config.toml
horizontal_flip = true
targets = ["finish"]
am_softmax_margin = 0.3
warmup_steps = 6060
Rows from block 2 of a small image embedding model, named by matrix and row number. Rows with one number belong to one neuron. Each number is 500 + 25 x the weight over its row's rms, rounded and kept within 0 to 999. All counts start at 0. Numbers have three digits each. After the name is the row's rms in percent of the matrix's.
After each neuron's rows are labels from the 100 images, of 14848, where the neuron reaches its highest value: "peak on" is the class under the peak. Only what is clearly more common there than usual is listed. The data: single toy objects rendered from many sides on busy backdrops.
# fc1: MLP up (model.blocks.2.mlp.fc1.weight, 1280x320), inputs 214-319
# fc2: MLP down (model.blocks.2.mlp.fc2.weight, 320x1280, transposed), outputs 214-319

fc1.109 110:518501451489542506528482516523486506496490504500425591480524499500518536459501483526499527512528493530450503440512494502481505519479471502483530483443516552527478487490553505513502508540507529501500509543520481536508486445548508517451505519464516513482538473515501492478481451517460538496516496502524499493436510517488
fc2.109 101:484493468500499504440494492554545545488513510512500513526502511500474489469498505505482498502454532500498473514516495505540501494433496521510505470503493460513492458499474518492481476504427448486526536494509522465422523476507500501493475501501494495491573503431535502518489491507516489510397493502489519497499487523508
peak on: white part

fc1.565 094:485434490525502500495489414526440514517476485465494463471486515491501477493525469524520546503470503484524476480516502532493513539549520515485505520499504517453502460510494492486537554484502461486465541518509492535514452508493493483494462485497492514507497507492488502492513515504478452531459499488439520534521497518505
fc2.565 115:529511466479529543492536469497515512502520460486447503508501480507481493501499533511486506549498501501493481489506517553507451497493515499500511474524468503522543469537496512508524516501501478475534540466474500504509456453515508500491527487479542503536536524461532512499503465520441517525461528533472503465508548487474
peak on: white part

fc1.18 103:499493491509540471508509513485474473515496512525486469480480528507493534496521517543489497446522493491497490498490511498504531499489469412533551488475522503483515488477510494427522561524499502526498551535501511539538538474510478521474519498503487501470480524521491553493545485489538495503504452512496490503463520488524
fc2.18 107:505465535501532495476537527518486463532472542513470483511488500496451487485483518497479519503485542510485515507520482470463553485516514478485534497489558497442528476508515480483526505498533472499513493518516497494460421505524556496486499499517457498511488504499491486508538464500537477527504480502505484503482537505466
peak on: part in the main colour

fc1.280 095:508511465486493468528491492515472468542442502485501532470482499471488494483518502485504510515505503464499465490464463519477502489554502483482500510510487484481504485499536486477523502501492472469485492529532457491511496504502471488486506502504517550487500511468495490505523519466466485480484558494489511507477511502498
fc2.280 102:533484466484519533504520459516494507488515456485517486525491493548463515477513498512467505502501484469506452472507444518464458480515497514495501493516428523491493483505498504486529504474482507469519510518498540480510536490494535497508489491493508522504541531490508502485519430556516529525421498493460500473533492481489
peak on: white part

fc1.381 097:481462463496495537506511560504492497529462489448450522509529479472483465513503469511496482496516456479472493505493555463462505483504541451499538467517497521499503536521455498518488535504487482493503483530455499514478473510477444509479458517520501509474487478555459492521490517495473502554456505470531486480477530484510
fc2.381 101:541498573516469511467503503560530515499507480500517470508505509463514539504540487488460513487505484497471492517498501524462534525519504491538508497536508550517526473509493491507542508517481509500488508482494490489502523501495525526443504498571490488522496521521515479476506519531452502558469518494502472491541491504509
peak on: brown part

fc1.666 110:515511512516502470499521489512484516479480529480408521500508508524505506481495471496482497513553510536525480429524483487479510504531477491493519473493516515522502472583549494474501467504506520499518483524587461543465487466541497517495461502484513495514503504500465502487515500491503529479514481461496446491500505516507
fc2.666 119:476492459501482460476513508542510518496522481512513536520501511514448492526522515478510496499449497542526476493525489557525486473474471511522486436469488486494495485525475479501473525495443508478527501512464510502479499472501513490537491508518550482503492530427524506505484481468470491506428473459470522530494519483494
peak on: white part

fc1.327 092:502520497465530521456478502474525537468509504472494516475522476509538485488509561524495529505508486472475492499499502522467528482497534502511463450481490510431479527497489498491535487489480535509493529531532498493502505499495469516493508532475504545501437433558455502514501490528484512533518477526514538502490477513493
fc2.327 097:525565502469492515559510533502426508458484452531473503452510507535462484501503489525450531504519478461499510482461482528516476478547495501471526495500485501528491533481470473516509511457476532531505489496497436472498478517492503505462480502508541513504494491520524475460514532518495530534507462484528467486494527473542
peak on: white part

fc1.755 098:477508458485506469501489526496489536531449476525533506499474487485505474501473495484513480497508486493484520474470492500522495492560492515455494495480521493493474506481530501488486499514468528502498515518497512528448498481513469515473523548485495497499523485528508506529471492493525500517502508502538493530521464449527
fc2.755 098:507482490492491501483513502470477503504490491569497512459492483476524517503468468551487520519488493516444509448502502497450517460513466513528484490468502509544493460508517512535488522498491575520499507508452511488470507440530493518489514526506505531503502506470504504526525523478503520481507465467484500505483482508470
peak on: brown part

fc1.696 105:501504464500521517497508475469453499499498469509442509487544496512515547509466455503502533516505553510475499445492490491490541540507495516463463498520461473460500492471507509454561490523519512509483455466502503468502501501496496508518510517511484483504501537518506502498515496490493511544509542494531542520534521474476
fc2.696 096:512514480497515549533499495456497517528526502530493515468495513473469495516503544476513493490501483557507507467482511457506522513568501523548505488480520502439517542456493492478535497478480492502471478457529502500506543523472490469479504501480524484491491505468507475446546489506487484498525461488491531483456507509498
peak on: white part

fc1.182 107:509522492494494491506444491516493502517508478461529440482496488527492487519489504506499487489486511496498525548479524467463508531510484537500549504522514499482471516462568516490500488537515493491496492567559502489512515508504477523481481513506481516504449507547522516465477440499502480575498493501495493495477497487493
fc2.182 098:493493505507558522498504467478514531510512494450467501489507503455508439491506486514466536482492490466508518465468525500489475491495495504520523470545467501488488480494441537488486569492479504487457458531525511509453534505507449521466494492456507494495534512513497508512507496499525512497499541547503474501481495489532
peak on: white part

fc1.632 099:511491458499436451526516528541501520511510527461511480453504515501529448509515490508566536485506485499499536458533504470520477482504551482519477494517537530494479485535493506464522496527516487510507502491489478494486519512530507496483507483542504503457534490476499538483485495470508492473517497502526474544496506508526
fc2.632 097:522488536514498521538491495534520504498478487510498503495534520521511496479486518508522501506492504518470497461506509513491524497474561515484469493527528496535520491496575480471469517463496489482486475499515494493503460512490506498531499470491485513497579463532524467469506515502503429462502502514445497495481496526503
peak on: brown part

fc1.649 111:507472569520511478496509500528515512536486482493455554537498501528499521510532526550504506490502491502467514513484496479504525492532500457502489497451486437445506546491473533490472533507522503499495505460472501483495494510488488472503472476520487523476490528458501466520501536498513508505505498495521500442502565503499
fc2.649 112:517486476527480540530519501476448505471484507555474504531511500503454458517533502535507512491496517482488505502500475501489485488497493472483474481541474555477460511496488524492552493481516495497494508489514525483487503525456500527512541469521478452519481502479506494467512551502569501466539454494499485439472499441460
peak on: part in the main colour

fc1.424 100:493499521552523466496558539459523493496487497497526497502494516522512479522534445497529484466488492519443522520448537478485514509534554461552492536475500451480514517458496500506503511469502525515530514476514490495514481475480504494523505503487483495481479508478423471520523497441472478555491508497508504495496554502485
fc2.424 106:507471547489519539481458496494481504489527530476451470487533482515497491461475513462518534545521493517482519495460475574501519546473501504516519516460477511492493497521560546480555505493497508559511498520526466489513531505459496527517495505473507432544504517463494526513557518471472450500467519491503510464500486482482
peak on: white part

fc1.690 081:526476518510451480497497504542467532473547507488447504484493484499475458509498483519526523499535514498499536457476537509469546526478511502486491459517512534487540537488509489530520478470459462504513484507507498520502504488510470515492506506511477490532499464489555521537534484480495513509453465502532525506475521515480
fc2.690 087:536500498461484484509497549544481465521471544477480498546502515527521500516469501489464495503513502508505501480521480485448540479469507496515518493521525545509508474485483501506564493501507559520498546554493476482500500541496490481465518540512469465521493524484494464525525484508506535503498482537506506505535477490500
peak on: brown part

fc1.513 098:500480512517497498511441489494479479523483482484508505484497485451512459504496516490518500509484471531525511505504509503512562503531516526536498474539526494505501495457469497483505470547484494521516492509505465528494550464492453548487491469512464504520511480542493489494479460510478453492496532496506539494474479513463
fc2.513 093:512478490502495462524489495448499494505504490523475530531485474514494488470507500503485455495486445494467521529486493473500552442503475501565468502519493552505511492438477567520528485459495537505473494485511499464494513554493521499469525480504519493480529520457495509465526453492516526557517517526476492457511482490476
peak on: brown part

fc1.731 087:497500552512477456509563454480482541476492495508474491500497511509515438502508473507531544518492516463515481509496484476515526498519501508501495469490525501473475493487484477478482573507496467508491432544506513513478531483499501531504487482506490543509464482501503506566523536445492523546517491502526517507521505499488
fc2.731 094:496508523510536544509458562490459514510482524474507510489526503512501504458521505520488577471504467483465531466489488531511507527518490487505541552500566497511562537485480495496486472482473516528499488537509447475497498518498492481485502501495520498496506473517512493540505475512502500522482504510501461517539480489499
peak on: white part

fc1.452 102:520502494493485497480477506520489519510486495506544485463491528507508460483488484502507476513485492509490549467502513513486491480477636476511501495523523531474452521497474506479552486516517499529529505507446460489486506512488511458454513534526461519498537528504510539508498506465505454484462535442538468472460508471471
fc2.452 092:529497549532481497498498508519467512505499499552547495552515517528497476496492520520517512505541467496497509530489520480486520496464541495499518535513497521497498509489546521501462491519517545540517463495489520497498490509514524484499447474506505490472579502524495469507475546473483478475478498504552505499476489495563
peak on: white part

fc1.370 103:517474537508564496514513527521499517507479513397500472529499497491497477500457490512453503490491486465512521487508489481488490461545513530532429526503535505470487504498513504488553500485485465498490508519498518511489423513459470498495459499500504512480509528505510504488479524483494489491484508544496504500512493499479
fc2.370 112:508512456540519477495516468512493469506473498470501507513461474491483491489563515515484492540495482520495522499518502542525460504492522495513476475498495455512512504534513530511513508475461487496504474472508511496513490461484497515541500484504517493549499547475506497472494488517496527557473505524479513493505468420497
peak on: white part

fc1.744 105:516512501469467498462523520514488470540451514529461479500517529515510550414483491490498510517495538492473512441565504513494499523487502492493513515539488518493491504507502463457486519531457495551517476530518529486530493498532522503511504502494519498527492511477493480493523487496514460587502536489516479501495511490474
fc2.744 095:488491545467483491500499462506482512512538532500433485505534466476521471526497510491492498510439541518518529529492531554462513515496542513598506493495474490480461538458515494507448499516507502457507447502510499500465520508514447500484476478484487535494483497500513503489498489501489520503495510489542501494473476528472
peak on: white part

fc1.650 103:519452475511500479535506481489500505491481498487494489474506501485503500511494483506496514520514458514495509499471457484531486502522518512482463514428516555512464487490483476484512543464480435488469511547520474498517503519488486462534498486504509499507494488493458486485463493547535471489443520510473483479506480487498
fc2.650 114:528450469501567514489505457468501448521509500505526497503536484501503500492517502499505490564520502490516476476541493531515465483515496498458479500542449497510503501504491495494555461508470489432507504482464517494499491472511512503503498442467520488523500496474484525474497514530501487540457497458441497490543486503509
peak on: white part

fc1.738 100:496473455523515499504489468503461502514508504508516486503471460486477499515514448496479519522512470452486469463466474544522495523471535510489535556498484487488500468527557531490474502517456504509458531467496491523518517474470541550488461467496515498517517515475519502516475508502526459495498536514503512498497511488504
fc2.738 109:508481454469521537514555489479478457524488475502546505519520483508491449506504549512529490531483518479534490477494487504551483423553504490514488460511456515516495469544462522484515513518513508493508517494516535507529498474423502497539521511499536497498513501481515496475498467529491546508491523506476499487497525479511
peak on: white part

fc1.320 106:496467504534470492504491521498540478501461534443541489493505506488484499505501504485507488485436533468496569487476505528507550520521498515546500520528565482507495557506494472488498493513496499511503513469511492515450530482503505526482503446522502527502494500469467492528500506466500476451460465492505489533546478502483
fc2.320 108:486494473484458506502491523499514571480526506495515502474501493547478498514532514456488519473476490506519551510504499514525467525505485477501436465458485526534499496527505464485544500510535486505518478518495519512471490474514511499499443485523482546497468474520467539493501498512491454551496499509502499531537470493497
peak on: part in the second colour

fc1.95 104:534494516519517497507522451528534480503453491449492492493471531505464517472506526492512571468468512479524542425488531510498497494504514478566523479514556484501490541497498494497476484506492501488554514502506489488506500533514532520458505417506479504554491518450497500506500506499473475555458482500495489499517481484487
fc2.95 112:497486489484497508498492500486486546498505501516474515492578496521484499536470501476494521486496483500516532508504518538498473491500505473531469439464470532554539519510476480485539457486508502486485508493535523535493460403478493495501502480510493512535480440503468508530538483530498432521510509518492498504518497449475
peak on: part in the second colour; part in the main colour

fc1.68 102:520461496504486479517508488475491498523489542458515498508491515473531475541510490495471548504501480502476472508497502463513506493507523506485488502491509513492465439513530469485526522490504438498529532561504471514515510523487523496508481481448531488512513512519489499512458520526511487501482548501496535494523500500519
fc2.68 109:513492463500533516500523458463534469491512475495534509496489473507458496503527518519503479526524520488519475493509490537488411467498501503491462473527471492527531486530504488498514456494473517467501501503484504528549489440473502504485498449448521550523507491497500546503519488521486481547498511469496472461504493492491
peak on: white part

fc1.573 108:550461508489490496482491500589486504525526494504493476472503495515532502464492500480541520482497491478472491478491509489527474477447549496515515474462507494496498515485543540544478576480492505492511479507480472483500490492488455510466509501513520515482517499508501499488597513474511516499452478458534490468470437479509
fc2.573 098:549499535503531549500507507532514485506484504511507490506519514558462503509530522500497531500501521480515505492532531440518466505465563518505516522513468529529474552495496504557508531519499472515484414519515484506487496519449511498470485501487536499523531472482503524503512514486493514492509474530519511450512490524539
peak on: brown part

fc1.740 102:521472482466529478514510461476520532484519505462551487516438513489508483516543489510456504505514449478494533487492530480493495502489530532473508498512467507435508497489531491488504542508490486528489497491530482522509488510446538518493502457527509501506535500444506468476514530498528494511477581511491544528498500482495
fc2.740 101:489501479482476507473521483494492478519501482504508483545532490499501481476535482520547484513478516482482486495484511519500482477471531500513484496534512484571517499501475504506483505490509445473523512510501544521514511485470478501502509486499501499537480512517463502489484496526511547520505569507475469497523508482491
peak on: white part

fc1.587 103:519498500509533551504461503512492505524522485491490505535534505516491498538506519455509456526537478515496512473468497539491518500521510509443478525518493534525529481504513475507462458529506566535473481530488495461519472507508470514519470525506552498475479480508540483498480503506452527527507531456554510502464474495494
fc2.587 099:555512492521560548546504488490516531509512477512515485524507483529478483519502502498505516511507470496510510460487478521473505480486497500479566497490492521504488453504534533499499469478555488487492457544498507461477492492481507519529498532536506501515478498492499494503513453522482505456522493505492467507546512504472
peak on: dark part

fc1.355 110:458488512463473551507467494523520498473486495508540476549540505527527514508518535469537472507503509517536500434450498477523505548515505528466536499487449532534500481510534481507479517507508497488509496498465509499492518499507486510525511525480495502490501532508522489516496493492455513542532461469488543492534496510512
fc2.355 103:471507549447508492475523498446502524545558499486496530507518487493501500504502489490514519523484490483533501463480512512495501503527493506499481525549479495494491515499487479490495489469469490472494475501539493489524490506491500518487471514473496475490503482478541482480499497507485449496540513504502447520507515559495
peak on: dark part

fc1.504 100:508502479511495499479511534509541546496496534529483502512477500491499506512535496459466516513504498493480467485481460536500554557466458493478508469536452541520485523476511527488471533541474482512496463485483498511488504492494492508464493510500481511494486562526498484502507529519493480502499504511552542507508446539493
fc2.504 107:483493463449495536498482519492515483526528517506467497514513506543445492498528507537501504513469515512463460473485525511489512475542474510512493461492487501501507544485516472475492510466468460529442527483507484492478484498507535515486483500498500489510500479538491458502487498555529481498504546515533512529488502489494
peak on: dark part

fc1.21 107:506487513498488472496487485483459487517470507450508516495505464483510482499541470512484522489520516482490478501459482515482508501543525500513493537480528463471509448530529484494515513537489467462456510509552453542521504528503522532497467473503522538492516497484466499456511515494491499500497534479483523498506518525500
fc2.21 115:522497491503521528494531459497500492479489480502493480511488495499458504503524516499509520543502514481495477464474489542519456457508506490513514446534464541517511440527515501488534516451497532482515519501490536492512479452472510532512531508500533530534517527506513514475527396506492496561470532506488519478530524482496
peak on: white part